{"model": "masked spectrogram model", "dataset": "tunes sung on syllables by a formant synthesiser", "train_examples": 39062, "n_mels": 64, "hop_length": 160, "input": "log_mel", "win_length": 400, "method": "mae", "mask_ratio": 0.5, "loss": "mse", "encoder_arch": "vit", "encoder_norm": "layernorm", "encoder_norm_position": "res_post", "encoder_activation": "gelu", "encoder_mlp_ratio": 2, "encoder_head_dim": 64, "encoder_fused_qkv": false, "encoder_bias": "all", "encoder_qk_norm": true, "encoder_parallel_block": false, "encoder_inner_norm": false, "encoder_patch_size": [64, 2], "encoder_layers": 8, "encoder_width": 256, "encoder_positions": "learned", "decoder_width": 192, "norm_pix_loss": true, "decoder_layers": 2, "init": "trunc_normal_002", "optimizer": "muon", "muon_scale": "match_rms_adamw", "learning_rate": 0.0031, "momentum": 0.95, "nesterov": true, "orthogonalizer": "newton_schulz_5", "adamw_lr_other_params": 0.0013, "gradient_centralization": true, "max_steps": 12200, "batch_size": 64, "epochs": 20.0, "lr_schedule": "poly", "final_lr_fraction": 0.1, "warmup_steps": 360, "weight_decay": 0.04, "adamw_weight_decay_other_params": 0}
Rows from block 2 of the encoder of a small masked spectrogram model, named by matrix and row number. Rows with one number belong to one neuron. Each number is 128 + 24 x the weight over its row's rms, rounded and kept within 0 to 255. All counts start at 0.
Before each neuron's rows are labels from the 100 clips, of 14976, where the neuron reaches its highest value: "lies over" is the class under the peak. Only what is clearly more common there than usual is listed. The data: tunes sung on syllables by a formant synthesiser.
# fc1: MLP up (encoder.blocks.2.mlp.fc1.weight, 512x256), inputs 0-85
# fc2: MLP down (encoder.blocks.2.mlp.fc2.weight, 256x512, transposed), outputs 0-85

lies over: /u/; silence
fc1.471 [149 157 134 156 112 145 139 144 140 146 112  90 166 116 112 151 127 159  85 120 114 124 130 126 112 121 112 100 151 135 128 169 142 126 141  95 138 113 118 128 121 103 116 124  91  96 114 113 157 119 139 122 155 145 125 101 129 126 139 133 103 134 130 123 109 107 113 114 158 116 135 138 143 151 154 157 116 101 112 142  82  95 125 164 118 107]
fc2.471 [151 151 126 132 127  89 112 150  99 143 126 135 146 156 135 135 108 127  84 107 142 108 161 139 172 121  89 152  78 157  94 169 122  83 120 145 120  86 161 153 137 148 154 161 118 119 119 104 124 110 126  93 151 116 114 109 142 173  95 157 119 115 100 178 142 134 103 103 110 114 106  90 154 103 115 119  87 123 102 137 117 143 133 132 114 152]

lies over: /t/; /ʃ/
fc1.74 [110 132 137 140 145 123 159 147 114 187 116 160 141 162 171  84 157 161 136 170 131 144 108 167 122 131 123 111 126 129 109 139 124 139 136 130 162 119  90 116 123 131 153 156 155 138 106 133 173 144 142 125  90 127  89 146 124 159 159 123 130  81 132 109 185 152 133 130 165 184 124 158 170 154 105 148 128 102 113 150  83 136 102 121 118 176]
fc2.74 [109 103 103 126 124 135 100 130 118 146 146 122 105 123 119 139 101 135  99 146 107 137 150 125 128 124 135 115 136 156 137 117 127  91  97 110  79 142 163 159 138  78 148 116 114 156 106 118 115 133 132 160 136 148 126 130 146 103 141 119 169 173 121 157  68 137  92 135  82  85 138 124 165 118 127 102 120 154 162 145 157 162 124 117 140 140]

lies over: /ʃ/
fc1.104 [138 115 133 135 151 123 102 107 173 143 134 140 147 134 168 112 169 104 115 126 133 133 112  68 117 156 113 157 100 159 165  99 148 147  92 150 127 125 100 107 138  99  93 115  98 121 143 173 154 160 115 124  96 134 130 162  84 118 124 123 124 120 156 132 108 125  98 109 140 123 146 123 112 124 119 151 133 163 125 110 116 170 143  85 180  96]
fc2.104 [107 146 125 158 115 119 134  91 110 128 156 131 132 109 133 176 115 100 143 151 124 150 115 134 123 109 126 105 108 130 106 121 122  91 141 105 118 108  99 123 139 142 147  93 113 166 141 124 141 149  73 117 178 149 107  88 124 163 144 132 139 139 147  63 134 162 108 128 128 155 146 132 115 118 132  80 138 123 154 112 154 123 101 114 133 155]

lies over: /t/
fc1.244 [145 126 136 110 112 114 146 156 112 149 141 124 112 151 107 117 123 142 116 170 117 129  96 139 165 105 143  94 152  88 102 145 117 106 157 181  85 118 127 115 145 149 173 148 141 140 144  88 150  52 142 118 151 153 188 143 119 105 182 156 134 128 149 136 137 138  85 126 130 130 123  94 167 116 140 144 115 111 120 112 165 137  85 171 184 143]
fc2.244 [144  81 116 171  98 111 134 140 150 103 108 127  83 129 121 103 138 119 170 109 121 160  85 124 130 162 130 115 121 145 134 144 152 130 125 175 143 170 185 126 132 118 137 135 126 163  95  95 156  96 135 130 149 139 111 128 151 105 182 126  88 132 127 119 157 114 126 117 139  56 147 127 132 103 112 156 145 135 143  81 154 132 123 121 111 114]

lies over: silence; /b/
fc1.354 [ 93 121 125 189 111 148 144 106 126 115 106 116 191 170 171 137 105 165 120 128 110 142  87 137 104 114 125  91 140  74 130 130 159  89 178 109 149 119 131 125 129 141  93 147 143 105 115 145 112 106 115 113 161 149 117  93 126 110  94 134 150 117 155 123  95 106 172  97 103 123 135 170 140 122 137 160 140 117 121 120 138 139 111 109 118 162]
fc2.354 [104 108 162 126 171 169 172 132 113  66 129 160 122 115  96 142 173 113 113  81 107  93 138 140 122 139 113 147 114 172 142 122 142 113 100 120 135  99 137 140 105 125 158 127 121 108 147 105 136 146 119 112 115 125 158 103 142 134 154 155 178 101 132  94  93 144 115 144 119 117 138 123 174 118 152 127 135 130  96 145 122  94  96 114  84 163]

lies over: /u/
fc1.459 [109 105 123 169 125 126 119  97 145 117 138  99 106 146 105 105 153 169 157 115 143 143 106 120 173 144 137 133  91 146 136 101 164 135 119  80  90  96 111 115 129 121 108 128 105 141 121 135 139 128 148 168 163 117 135 108 137 120 160 113 138  92  90 111  97 122 171 100 120 150 106  89 165 129 166 119 148 164 152 101 120 128 163 145 125 115]
fc2.459 [129  89 134 137  94 126 125 143 153 156 166 133  89 137 157 111 146  96 149 149  92 131 104 107 146 155 180 149 122 113 167 154 147 173 131  69 141  86 117 118 107  80 156 126 108 153 155 115 132 145  99  97 167 128 113 167 135 157 155 119 123  95 105 172  94 117 149 108 138 164 131 114  73 146 132 106 174 112 121 116 154 121 149 140 146 100]

lies over: /æ/; /ɑ/
fc1.76 [133 131 205 139 145 123 133 123 113 128 166 100 110 166 152 106 116 133 133 159 128 169 148 143 132 116 130  87 127 156 138 127 127 131 154 130 136 101 114  95 112  91 119 103 140 131 101 117 111 115 160 107 138 136 126 128 126 130  98 126 138 110 114 120 130 107 181 125 128 148 133 172 121 142 105  82 105 146 107 123 131 133 136 143 119 110]
fc2.76 [122 117 111 130 100 155  98 128 144 129 157  83 143  92 144 104 155 170 140 118 101 138 126 138 154 123 153 136 142 124 173 109 106 113  87 149 106 141 110 171 122 128 145 114 147  90 157 123 152 157 163 168  91  95 160 131 118 178 138 109 117 147 129 109 102  90 123 105 103 102  91 143 105 138 132 118 124 106 160  97 140 104 115 140 147 121]

lies over: /u/; /b/
fc1.122 [156 138 114 112 153 146  97 129 137 123 141 117 173 112 156  71 139 121 139 153 125 139  95 194 106  82 177 129  79 107 134 116 154 110  72 131 111 196 105 126 123 159  91 140  98 109 118 108 168 123 134 103 155  77 141 107 129  98 128 142 162 148 185 143 141 147 127 152 114 166 149 144 134 141 111 121 145  91 121 171 139 136 146 125  95 148]
fc2.122 [102  86 153 150 108 120 146 161  99 131 103 113 180 154 112 132 140 144 184 147  59 133  95 170 132 113 164 127  79 122 140 137 104 142  92 160 106 133 138 121 156 105 136 112 109 119 136 118 141 116 140 135 157 100 139 137 134  78 166 169 163  96 133 152 111 139 121 124 136  93 126 155 108 118 138 152 138 121 141 143 130 122 113 115  93 112]

lies over: /æ/
fc1.164 [117 168 134 142 114 137 114 162 126  77 102 144 143 137  90 119 107 116 159 134 143 180 124 112 124  89 160 181  94 145  84 120 117  87 127  83 151 123 108  98 165 121 131 146 122 117 167 136 117 110 132 129 110  98 145 104 152 135 123  94 163 128  89 110  84 174 119 108 114 145 119 101 111 111 139 113 143 128 157  79 133 145 122 167 121 171]
fc2.164 [113  94 110 137 152 149 141 105 152  84 115 139 108 141 172 103 111 140 142 123  63 121 168 157 137 119 163 122 132 122 120 109 136 122 121 106 128  95 103  83  97 131 109 156 189 116 123 161 122 121 103 149 122 131 147 159 135 155 120 115 119  68 135 134 135 156 124 122 155 104  92 104 107  89 163 131 163 144 150 137 110  89 125 119 103 112]

lies over: /ɑ/; /u/
fc1.337 [163 160 121 155 135 152 122 130 162 134 102 116  83 131 110 139 130 122 112 172 121 156 145  41 111 160 106 112 134 127 121 146 101 135 132 168 103  99 110 121 133 129  89 154 142 131 114 134 137 139 138  93 124 109 166 131 158 181 148 147 135 133 135 129 165 146 143 141 145 102 105 124 111 204  95 107 118 176 144 142 132 119 146 147 129 123]
fc2.337 [166  94 155 110 129 133 148 122 144 109 134 134  88 148 111  94 108 137 130 119 132 104 116  90  97 131  81  96 115 123 128 104 115 123 141 180 111  87 148 142 166 174  84 165 156 116 139 123 115 111 183 128 161 153 147 108 151 160 118 122  82  85 136 100 121 137 131 150  97 108  78  89 145 153 144 141 121 100 142 106  97 101 151 147 140 148]

lies over: /n/
fc1.82 [152 183 117 111 106  75 126 123 132 116  84 133 149 113 133 130 126 100 119 143 157 128 144 155 116 132 169  88 161 129 148 125 125 119  86 127 163 139 117 111 119 126 129 101 161 127 157 117 119  99 112 149 115 164 208 169 147 138 106 103 136 136 124 141 160 112 159 102 143 102 131 112 124 126  84 129 127 152 177 114  91 137 146 138 126 110]
fc2.82 [116 136 138 138 116  91 148 119  96 143 133 164 100 147  88 127 100 118 116 151 151 148 127 117 158 138 121 130 120 107 179 121 109 166 141 148 109 130 145 133 102 102 136 131  91 103 148  89  82 146 138 163 139 129 139 115 160 163 141  74 113  96 143 104 106  40 162 114 133 124 125 121 138 108 138 154 126 103 126 145 145 136 103  99 154 152]

lies over: /æ/
fc1.172 [110 147 144 141 160 111 119 139 141 123 146  56 182 150 131  79 137  97 111 151  94 168 150 136 103 155 105 130 168 101 144 120 113 159 133  97 116 171  57 111  98 117 129 132 192 146 151 135 126  99 186 128 112 130 127 147 139 169 107 126 135  86 129 112 156 132 150 126 102 112  75 117 110 118 146 111  82 153  91 135 116 126 111  92 131 116]
fc2.172 [140 182 139 100 144 108 110 113 117 140 167 166 114 153 149 137  71 143 133 164 152  86 150 126 128 116 146 146  97  99 118 143 105 130  90 152 126 134 129 147 124 136 159 139  76 137 152 110 139  95 152 134 120 149  78 142  99 171 124 140  92  99 151 157 146 119 130 138 157 107 142 122 129 139 141 141 118 124 126 109 130 145 172 133 103  85]

lies over: silence
fc1.15 [126 116 157 130  97 146 147 129 122 110  96 190 135 110 116 105 114 139 166 113 130 119 151 178 117 138  92 154 113 169 180 124  93 134 119 116 121 135 150 142 102 159 116 137 170 119 156 137 135 148 133 153 116 152 171 105 170 140 125 120 123 143 108 146  96 165 143 134 145 147  97 166 114 117 123  73 102 119 109 128 112 125 131 107 132 127]
fc2.15 [113 133 145 161 114 128 115 128 107 136 134 136 128  99  86 125 121 138 112 140  98  92 155 186 109 125  89  96 114 173 139  93 139 118 127 117 135 138 119 129 159 105 176 110 159 121  89 116  70 109 128 143 123 132 173  89 158 125 149 164 153  78 185  91 143 126 174 139 161 113 151 167 158 146 134  87 121 158 114 130 134 139 141 108 103 123]

lies over: /t/
fc1.32 [113 145 164 120 127 181 142 120 124 152 118 116 127 130 150 153 108 146 116 144 157 130 105 139 128 147 141 157  96  62 135  82 130 135 134  80 136 111 170 121  96 126 119 107 140 157 104 116 123 163 173 119 130 171 105 128 102 166 134 124  93 100 151 111 105 125 136 117  81 113 149 146 117 165 149 133 121 134  95 182 135 104 109 144 103 125]
fc2.32 [118 129 138 158 110 141 131 133 109 158 108 129 116 131 111 160 117 129 143 124  95 124 138 160 101 173 101 121 127 115 133 119 127 118 145 142  89 147 148 106 100 115 141 119 102  73 127  93 112 127 145 111 148 156 161 125 156 117 167 148  96 105 115  83 134 116 160  98 150 113 136 109 169 135 165 184 155 115 114 158 173 140 110 118 109 187]

lies over: /n/
fc1.291 [128 135 124 149 131  79 132 169 131 126  71 123 156 173  98 154 106 193 129 118 135 114 151 150 123 121 126 115 133 137  93 145 106 159  98 111 151 169  93 118 111 144 164 150 111 117 176 125  90 149  91 177 136 110 120 127 155  97 108 113 132 159 146 105 107 144 132 153 155 103 115 147 121 125 117 144 141 163 136  98  73 151 120 144 130 126]
fc2.291 [121 166 129 140 118 115 107 170 156 106 116 131  82 133 121 112 150  88 136 118 129 136 126 135 170  88 133 167 137 165 130 108 126 139 105 133  99 143 157  66 143 108 103 137  84 145 122 132 144 138 115 130 107  87 134 193 122 147  86 111 113 172 129 185 106 103 115  95 146 112 139 137 122 106 172  84 116 146 168 134 150 117 135 109 118  85]

lies over: /ɑ/
fc1.286 [109 117 161 148 157  90 162 126 187 132 139 131 144 128 163 131 171 106 137 118 146 140  99 127 132 173  89 105 176  98 115  72 114 177 140 116 112 146 157 116 145 121 120 146 164 129 134 108 154 186 164 110 135 112 120 161 147 146 140 139 130  96 155 131 145 127 163 133  97 140 139  80 115 120 104  94 156 142  99  95 121 113 129  56 119 164]
fc2.286 [180 155 141 110 119 140 182 117 149 171 132 133 129 154 126  88 131  99 139 153 152 147 152 118 103 118 141 129 134 132 107 141  85 115 115 117 104  74 107 144 167 163 119 122  77  75 151  99 172  77 146  90 129 172 139 132 156 131 123 149 138 149 159 117 120 123 120 120 151 100 138  78 142 117 133 132 132 143 109 143  93 125 176 143 159 110]

lies over: /ʃ/
fc1.115 [130 115 155 151 133 103 143 143 110  69 160 153 107 132 108 126 106  99 129  94 134 190 123 164 165 103 102 139 175 115  89 103 145 108 143 132 118  97  65 141 133 120 104  94 123 124 148 147 128 135 132 156  65 131 131 137 146 123  85 126 162 145 140 131 134 126 162 158 158 168 149 176 105 146 125 132 156 115 131 139 118 187 109 118 117  99]
fc2.115 [119 154 105 117 115 133 135 102 153 154  78  95 136 132 110 123  83 129 117 172  97 124 144 114  96 151 139 126 159 137 163 141 108 121 122 113 137 140 164 108 130 104 142 156 134 142 152 138 105  99 140 117 123 150  61 137 112 160 166 182 102 119 152 133 131 150  70 105 105 139 110 119 153 117 106  64 112 140 148 125 123 117 151 139 157  91]

lies over: /æ/
fc1.320 [152 144 133 113 137  86 151  97 115 157  78 112  88 188 174 114 125 125 117 128 111 129  80 165 137 140 128 132 104 115 131 131 126 131 143 139 137  96 141 135 120 159 135 124 102 166 108 164 143 125 119 185 116 110 217 105 139 115 120 100 119 127 142 162 111 151 120 148 136 120 150 113 122 146 139 130 119 123  85 128 130 134 170 170 122 169]
fc2.320 [150 130  98 142 107  94 160 106 136 110 110 115 110 175  85 149 126 124 155 138  95 149 112 140 120 137 118 124 108 143 146 108 124 157 103 116 116  94 155 140  87 187 132 122 103 168 112 131 142  84 170 135 129 107 147 141 148 100 119 171 121  98 105 138 147 149 142 143 107  97 137 128 143 168 157  89 123 138 105 166 134 124 132 154  84 179]

lies over: /ʃ/
fc1.488 [168 123 130 145 131  82 138 114 147 118 100 144 102 157 141  92  82 111 126 187 144 143 138 128 125  89 139  99 128 134 129 114 147 117 111 141 124 107 144 173 121 122 117 132 109 122 104  77  63 141  99 116 127 137 160 123 119  95 148 115 136 105 132 128 145 114 183 111 119 150  69 144 149 133 137 156 126 146 166 144 152 181 128 199 101 152]
fc2.488 [122 136 129 164 144 126 134 162 139 138 126 108  97 148 158 129 124 117  61 103 110 129 193 109 108 100 122 124 104  84 118 117 132 130  91 100 131 130 126 139 129 132 135 139 113 133 133 187 110 167 109 163 128 164 118 110 137  87 115 144 184 146 175 132 136 148 109 124 197 118 134 149 142 116 153 123 111 195 152 176 166 114 141 132 144 108]

lies over: /ɑ/
fc1.170 [103 126 138 157  90  58 140 102  79 123 140 116 131 125  91 143 125 117 111 120 144 186 178 186 112 131 112 131 142 181  72 143 110 126 157 117 111 135 128 150 123 132 132  75 173 148 158 120  93 125 153 144 124 115 141 164 122 144 113 126 130 157 135 131 114 127 183 144 105 120  84 158  91 100 105 102 119 121 142 117 157 134 145 103 144 115]
fc2.170 [140 104 115 128 153 137 115 163 109 126 165  99 108 170 153 117 113 140 106 131 131 112  83 114 166 111 127 128 113 146 138 137  96 118 159 125 146 119 142 124 140 145 115 139 105 126 153 154 145 179  94 116 100 141 116 114 140 141 134 191 129 100 115 121 152  62 123 159 125 170 137 144 147 169 104 123 135 127 152 100 171 129 136 153 134 109]

lies over: /æ/
fc1.295 [121 107 165 177 135 106 126 101 137 120 124 100 135 119 140 161 121 128 162 143 120 143 144 161 108 154  99 139 177 132 107 113  94 130 155 116  74 113 101 123 131 145  94 142 105 139 151 139 128  99 146 133 119 119 142 106 147 162 119 123 105 113  95  81  92 110  97 186  90 141 116 122  93  92 146  86 168 138 122 113 129 105 151 169 143  97]
fc2.295 [174 114 121 142 153 127  85 134 128 148 112 123 141 115 120 125 120  87  88  91 139 125 110  85 135 102 147 163 130 146 120 105 113 135  90 125 111 194 149 141 110 139 161 139  99 147 138 139 119 116 117 112 119 154 104  81 165  97 159 139 127 190 168 117 135 121 134 113 155 124 141 145 120 100 142 100  94 142 109 120 105 125 154 151 150 103]

lies over: /t/
fc1.386 [138 100 143 143 163 108 139 144 154 216 151 109 155  78 100 152 153  89 157  97 133 108 117 186 128 142  99 127  52  97 116  88  73 142 142  97 105 148 152 135 147 151 128 143 119 133 100 146 104 125 119 122 126 125 137 120  97  69 146 129 118 133 143 106 144 111 131  93 148 144 149 144 132 196 158 127 136 151 158 135  80  85  91 104 102 139]
fc2.386 [107 134  93 129  80 152  95 119 124 148 144 140 131  87 126 143 131 129 164 117 137 117 103 135 153 147 113 155  95 120 164 123  69  96 153 123 128 131 142  95 116 161 140  96 125 128 132 106 157 137 105 148 125 121 105 122  96 105 105 151 133 105 142  91 147 105 110  83 161 130 166 129 123 146 156 130 130 137 124 167 114 141 121 162  96 142]

lies over: /æ/
fc1.446 [153 166 141 105 152 129 150 134 141 112 137 133 124  99  92 134 136 109 131 119 133 110 124  67 114 152  81  97 151 131 165 106 135 140 147 165 126 117  89 156 137 126 101 157 109 124 191 120  97 131 107  85 100 134 155 165 145 112 159 135  96 118 115 115 117 150 102 125 146 130 155 183 138 156 133 102 107 103 121 122 141 147 137 126 158 150]
fc2.446 [ 96 145 105  94 140 134 112 158 150 133 153 139 126 152 121 153 114 117 117 139  92 163  93 141 160 117 164 135 171 103 120 114 158 103 131 119 161 155 131 106 140  93 112 109 127 111 116 108  94 123 105 112 139 138 154  99 125 102 153 153 103 119 124 139 127 144 120  85 183 138 107 143 166 117 120 114 148 190 105 136 146 115 105 145 117 134]

lies over: /ʃ/; /t/
fc1.220 [125 167 137  99 144 105 117 123 145 141 108 188 120 155 166 122 128 103 154 116 118 140 128  72 138 112 198 169 145 120 123  99 138 138 111 148 116  56 118 120 171 119 114 157 125 112 105 133 135 176 103 123 123 116 165  99  95 142 162 126 181 148 129 112 187 132 133 113 134 147 162 140 113 141 116 142 142 177 152 108  76 140 124  93 107 100]
fc2.220 [106 133 120 173 112 141 139  91 150 107 131 121 126 100  73 151 120 133 152 179 136 132 141 123 140 120 106 117  86 148 118  87 111 105 127 109 137 176 109 129 151 135 107 139  85 115 116 133 127 124 153 105 151 130 113 163 140 127 138 116 101 134 136 167  83 161 120 174 150 132 135 129 157  88 124 118 137 112 118 155 160  88 141 142 154 140]

lies over: /n/
fc1.367 [130 149 111 161 127 136 156  89 112  97 148 171 142 120 159 157 158  95 117 101 135 137 100 125 142 109 108 125 133 113 154 137  73 131 124 139 110 140 132 112 103 143 174 154 136 131 115 105 149 110 109  77 158 125 163  80 150 160 124 103  96  76 133 101 178 102 136 156 155 107 160 108 117 102 137 111 157 124 127 133 169 114 107 104 175 139]
fc2.367 [189 162 165 106 102 122 119 143  79 140  83 144 163 151 102 128 122  86 116 162 107 130 103 108  87 137 109 154 129 108 148 118 139 167 156 111 112 122 134 137 125 114 122 129 153 137 159 125 101 153 121 131 110 135 111 137 143  96 116 148 152  90 129 126  99 105 150 152 124 152  87 165  88 168 166 161 178 117 106  84 132 110 133 107 160 103]

lies over: /ʃ/
fc1.510 [103 163 184 113 105 175  85 111 114 124 115 115 155  99 136 171 181 116 157 126 119 132  86 127 113 134 138 124 165 181 164 110 154  82 151 127 127 119 119 160 122 134 112 119 144 101 152 112 132 115 147 152 192 115 125 123 154 118 148 162 138 116 117 111 141 119 113 124 175 152 124 136 117 137 147 126 125 123 130 121 146 109 129 129 137 151]
fc2.510 [123 153 133  67 128 115 124 152 106 140 139  97 118 103 149  61 111 139  88 136 140 134 122 134 125 138 132  99 134 143  79 130 145 160 148 116 120 172  92 128 169 109 136 124  89 110 123 145 160 129 135  99 102 143 125 104 145 116 125 101 122 103 121 141 136 119 163 177  77  79 107 116 103 158 100 173 177  98 140 134 120 150 117 118 162 103]

lies over: /ɑ/
fc1.497 [118 124 129 148 125  72 119 114 124 159 139 129 130 118 122 162 150  69 117 103 170 124 110 137 165  73 115 183 109 125 116 141 104 131 145 126 100 107 148 137 134 172 104 147 141 101 130 167 125  94 140 107 125 130 142 131 134  82 121 146 123 173 103 119 166  97 119 147 139  98  94 137 143 123 102 139 130 140  95 139 143 117 146 172 120 117]
fc2.497 [ 93 140 129 141 117 167 168 106 160 112 152 120 112  64 106 118 117 132 110 135  71 135 124 181 171 104 163 116  86 148  93 136 100 109 147  83 112 129 134 159 138 162 117 150 124  89 132 116  92 114 143 108 128 124 139 145 121 115 140 151 146 112 162  62 128 162 134 102 154 108 137 117 113 113 147 113 126  77 131 160 123 148 122 105 123 168]

lies over: /æ/; /ɑ/
fc1.294 [119 176 138 146 142 116 156 141 111 148 134 126 156 123 131 146 132 122  91 123 123 164 134 119 109 148 137  85 128 102 146  84 160 102 134  57  97 149 128  84 148  95 151 154 135 133 124 139 129 133 118 160 167 113 141 119 141 138 181 136  92 105 177  80 117 126 134 129 184 137 135 129 130 135 160 126 143  79 120 118 163 113 129  75 150 135]
fc2.294 [152 139 126 136 159  78 142 157 112 186 134 119 140 127 139 115  93 129  98  97 100  91 132 102 143 123 135 128 145 142 154 120 163  78 144 133 113 141 126  85 168  93 141 133 132 163 166 102  59 123 121 140 134 132 123 121 123 103 139 132 129 224 108 104  82 124  98 101 109 140 144 133 103 126 122 115 135 124 178 129 164 125 113 104 127 106]

lies over: /i/
fc1.455 [121 135 116  99 185 106 121 120 115 105 138 152 129  89 112 136 138 101 130  43 114 126 163 115 131 124 152 143  97 153 123 104 139  73 108 131 142 108 185 154 128 149 101 125 161  96 150 102 160 128 125  97 148 129 131  97 103 136 118 162 137 136 108 132 155 114 109 115 188 164  99 108 148 132 124 162  84 100  98 115 151 112 140 172 141 126]
fc2.455 [157 139 158 106 112  95 177 126 148 168 123 138 125  99  97 129 128 107 171 109 115 164 123 167 134 152  93 134 115 109 106 153 102  87 118  97  76 115 117 103 158 104 135 137 153 118 131 132 124 110 124 152 115 118  83 136 140 113 128 123 124 116 138 102 134 125  76 151 145 157 103 111 131 129 105 100 147 118 126 132  77 112 131 154 106 125]

lies over: /ɑ/
fc1.272 [102 105 143 144 130 166 113 151 152 140 160 101 134  95 137 139 134 132 144 152 134 143 120 119 139  84 122 165 137 112 161 119 145 115 157 122 153 139 151 104 121 154 140 146 136 161 168 118 128 128 126 125 119 115 138 125 107 137 163 136 133 138  85 117  76 109 142 160 111 122  74 153 140  62 132 119 148 134 155 165 127 169 104 144  91  94]
fc2.272 [ 77 137 123 125 123 196 159 140 110  95 140 126 157 112  87  89 153 118 133 106 118 152 130 162 136 144 141 130 122 133 151  85 115 107 150  94 138 132 136 132 124 122 149 139 153 104 120 108 126 118 106 116 152 143 128 116 130  93 169 148 139 107 151 124 167 149 113 123 168  85 157 138 138 118 131 126 134 103 117 135 146 128 115  94 113 137]

lies over: /ɑ/; /æ/
fc1.356 [ 75 124 142 120 140 143 126 133  92 106 122 106  72 105 102 121 103 130 161 133 118 140 115 161 143 147 123 143 129 146 138 138 113 113 164 119 120 170  91 132 160 129 156 142 169 128 109 137 129 133 136 130 162 128 134  86 140 142 110 124 119 137 136 131 137 133 111 147 125 153 105 101 143  93 126 109 121 122 114 139 114 118 119 166  93 126]
fc2.356 [ 91 162 133 134 134 110  77 130 130 103 130 106 150 148 178  94 119 134 112  93 119  97 133 143 158  96 151 130 104 120  97  81 151  87 163 119 112 165 158 137  96 105 146 143 119 155 139 110 124 126 138 124 144 105 149 184 124 143 172 126 144 115 140 147 160 107 170 120  93 143 140  83 118 161 139 119 143 112 111 142 137 126 150 116 124 107]

lies over: /t/
fc1.269 [149 115 122 176 134 113 138 109 106 126 147 131 107 191 150 146  88 144 140 144 158 155 138 101  97 129 127 121  75 166 120  99 151  87 156 177 135  95 107 130 158 140 105 116 144 118 133 153 124 139 139 123 143  90  86 126 113 123 110 115 137 107 135 135  97 115 130 159 120 113 133 136  96 134 152 117 103 186 128 132  98 151 143 136 179 141]
fc2.269 [113 122 137 132 150 146 153 136 130 137 128 110 102 141 133 120 115 125 148 153 102 138 106 129 135 120 143 135 132 122 143 148 124 151 149 125 179 143 160 139 128 130 143 104 138 129 130 113 101 147 105 149 144 124 112  94 123 138 117 144 122 133 115 129 159 160 136 133  66 122 128 122 162 101 110 121 120  98 125 155 138  99  78 148  72 141]

lies over: /ʃ/
fc1.379 [121 122 148 157  61  57 135 152  80 129 146 155 155 129 132 133 100  97 141 128 140 122 129 193 131 149 114 170 165 110  84 131 122 138 142 115 150 138  93 147 110  95 121  77 116 142  80 156 140 127 121 148  84 107 125 139 137 144 102 151 149 155 130 110 111 123 159 135  98 142  91 104 119 124  95 119 140 124 165 121 131 138 166 108 127 141]
fc2.379 [ 92 140  88 115 132 153 153 141 108 117 173 121  98 122 100  90 162 131 113 105 132 163 150 100 142 118  92  73 125 178 120 144  91 112 157 140 143 146  97 135 111 141 132 196 124 138 141 150 120 159 135 119 140 161  90 136 136 137 149 181 101 104 114 145 103 123 103 129 133 184 117 131 104 145 149 117 111 133 115 113 138 136 115 151 156  92]

lies over: /i/
fc1.393 [145 136 151 176 163 155 142 176 105 105 150 191 125 103 152 121 149 126 104  91 104 127 138 115  93 118 135 148 118 151 131  89 112 117  70 183  95 124 170 155  97 156 114 121 184 146  88 117 143 106 140  78 145  99 148 119 112 133 121 156 167 132 107 117 111 118 156 143 147 121  95 158 146  94 105 129 130 143 117 145 111  99 119 134 174  97]
fc2.393 [158 134 153 139 184 154  97  93 110 150  88 151 171  99 131 141 127 114 120 140 131 134 167 173 138  70 134 152 114 101  99 124 125 104 110 117 124 135 139  95 145 172 113 145 176 162 131 131 129 119 149 170 102 150  78 151 128 124 128 130 155 160 120 143 163 149 164 141 116 109 153 120  91 104 167 119 123 127 148 100 129 120 130 112 117 111]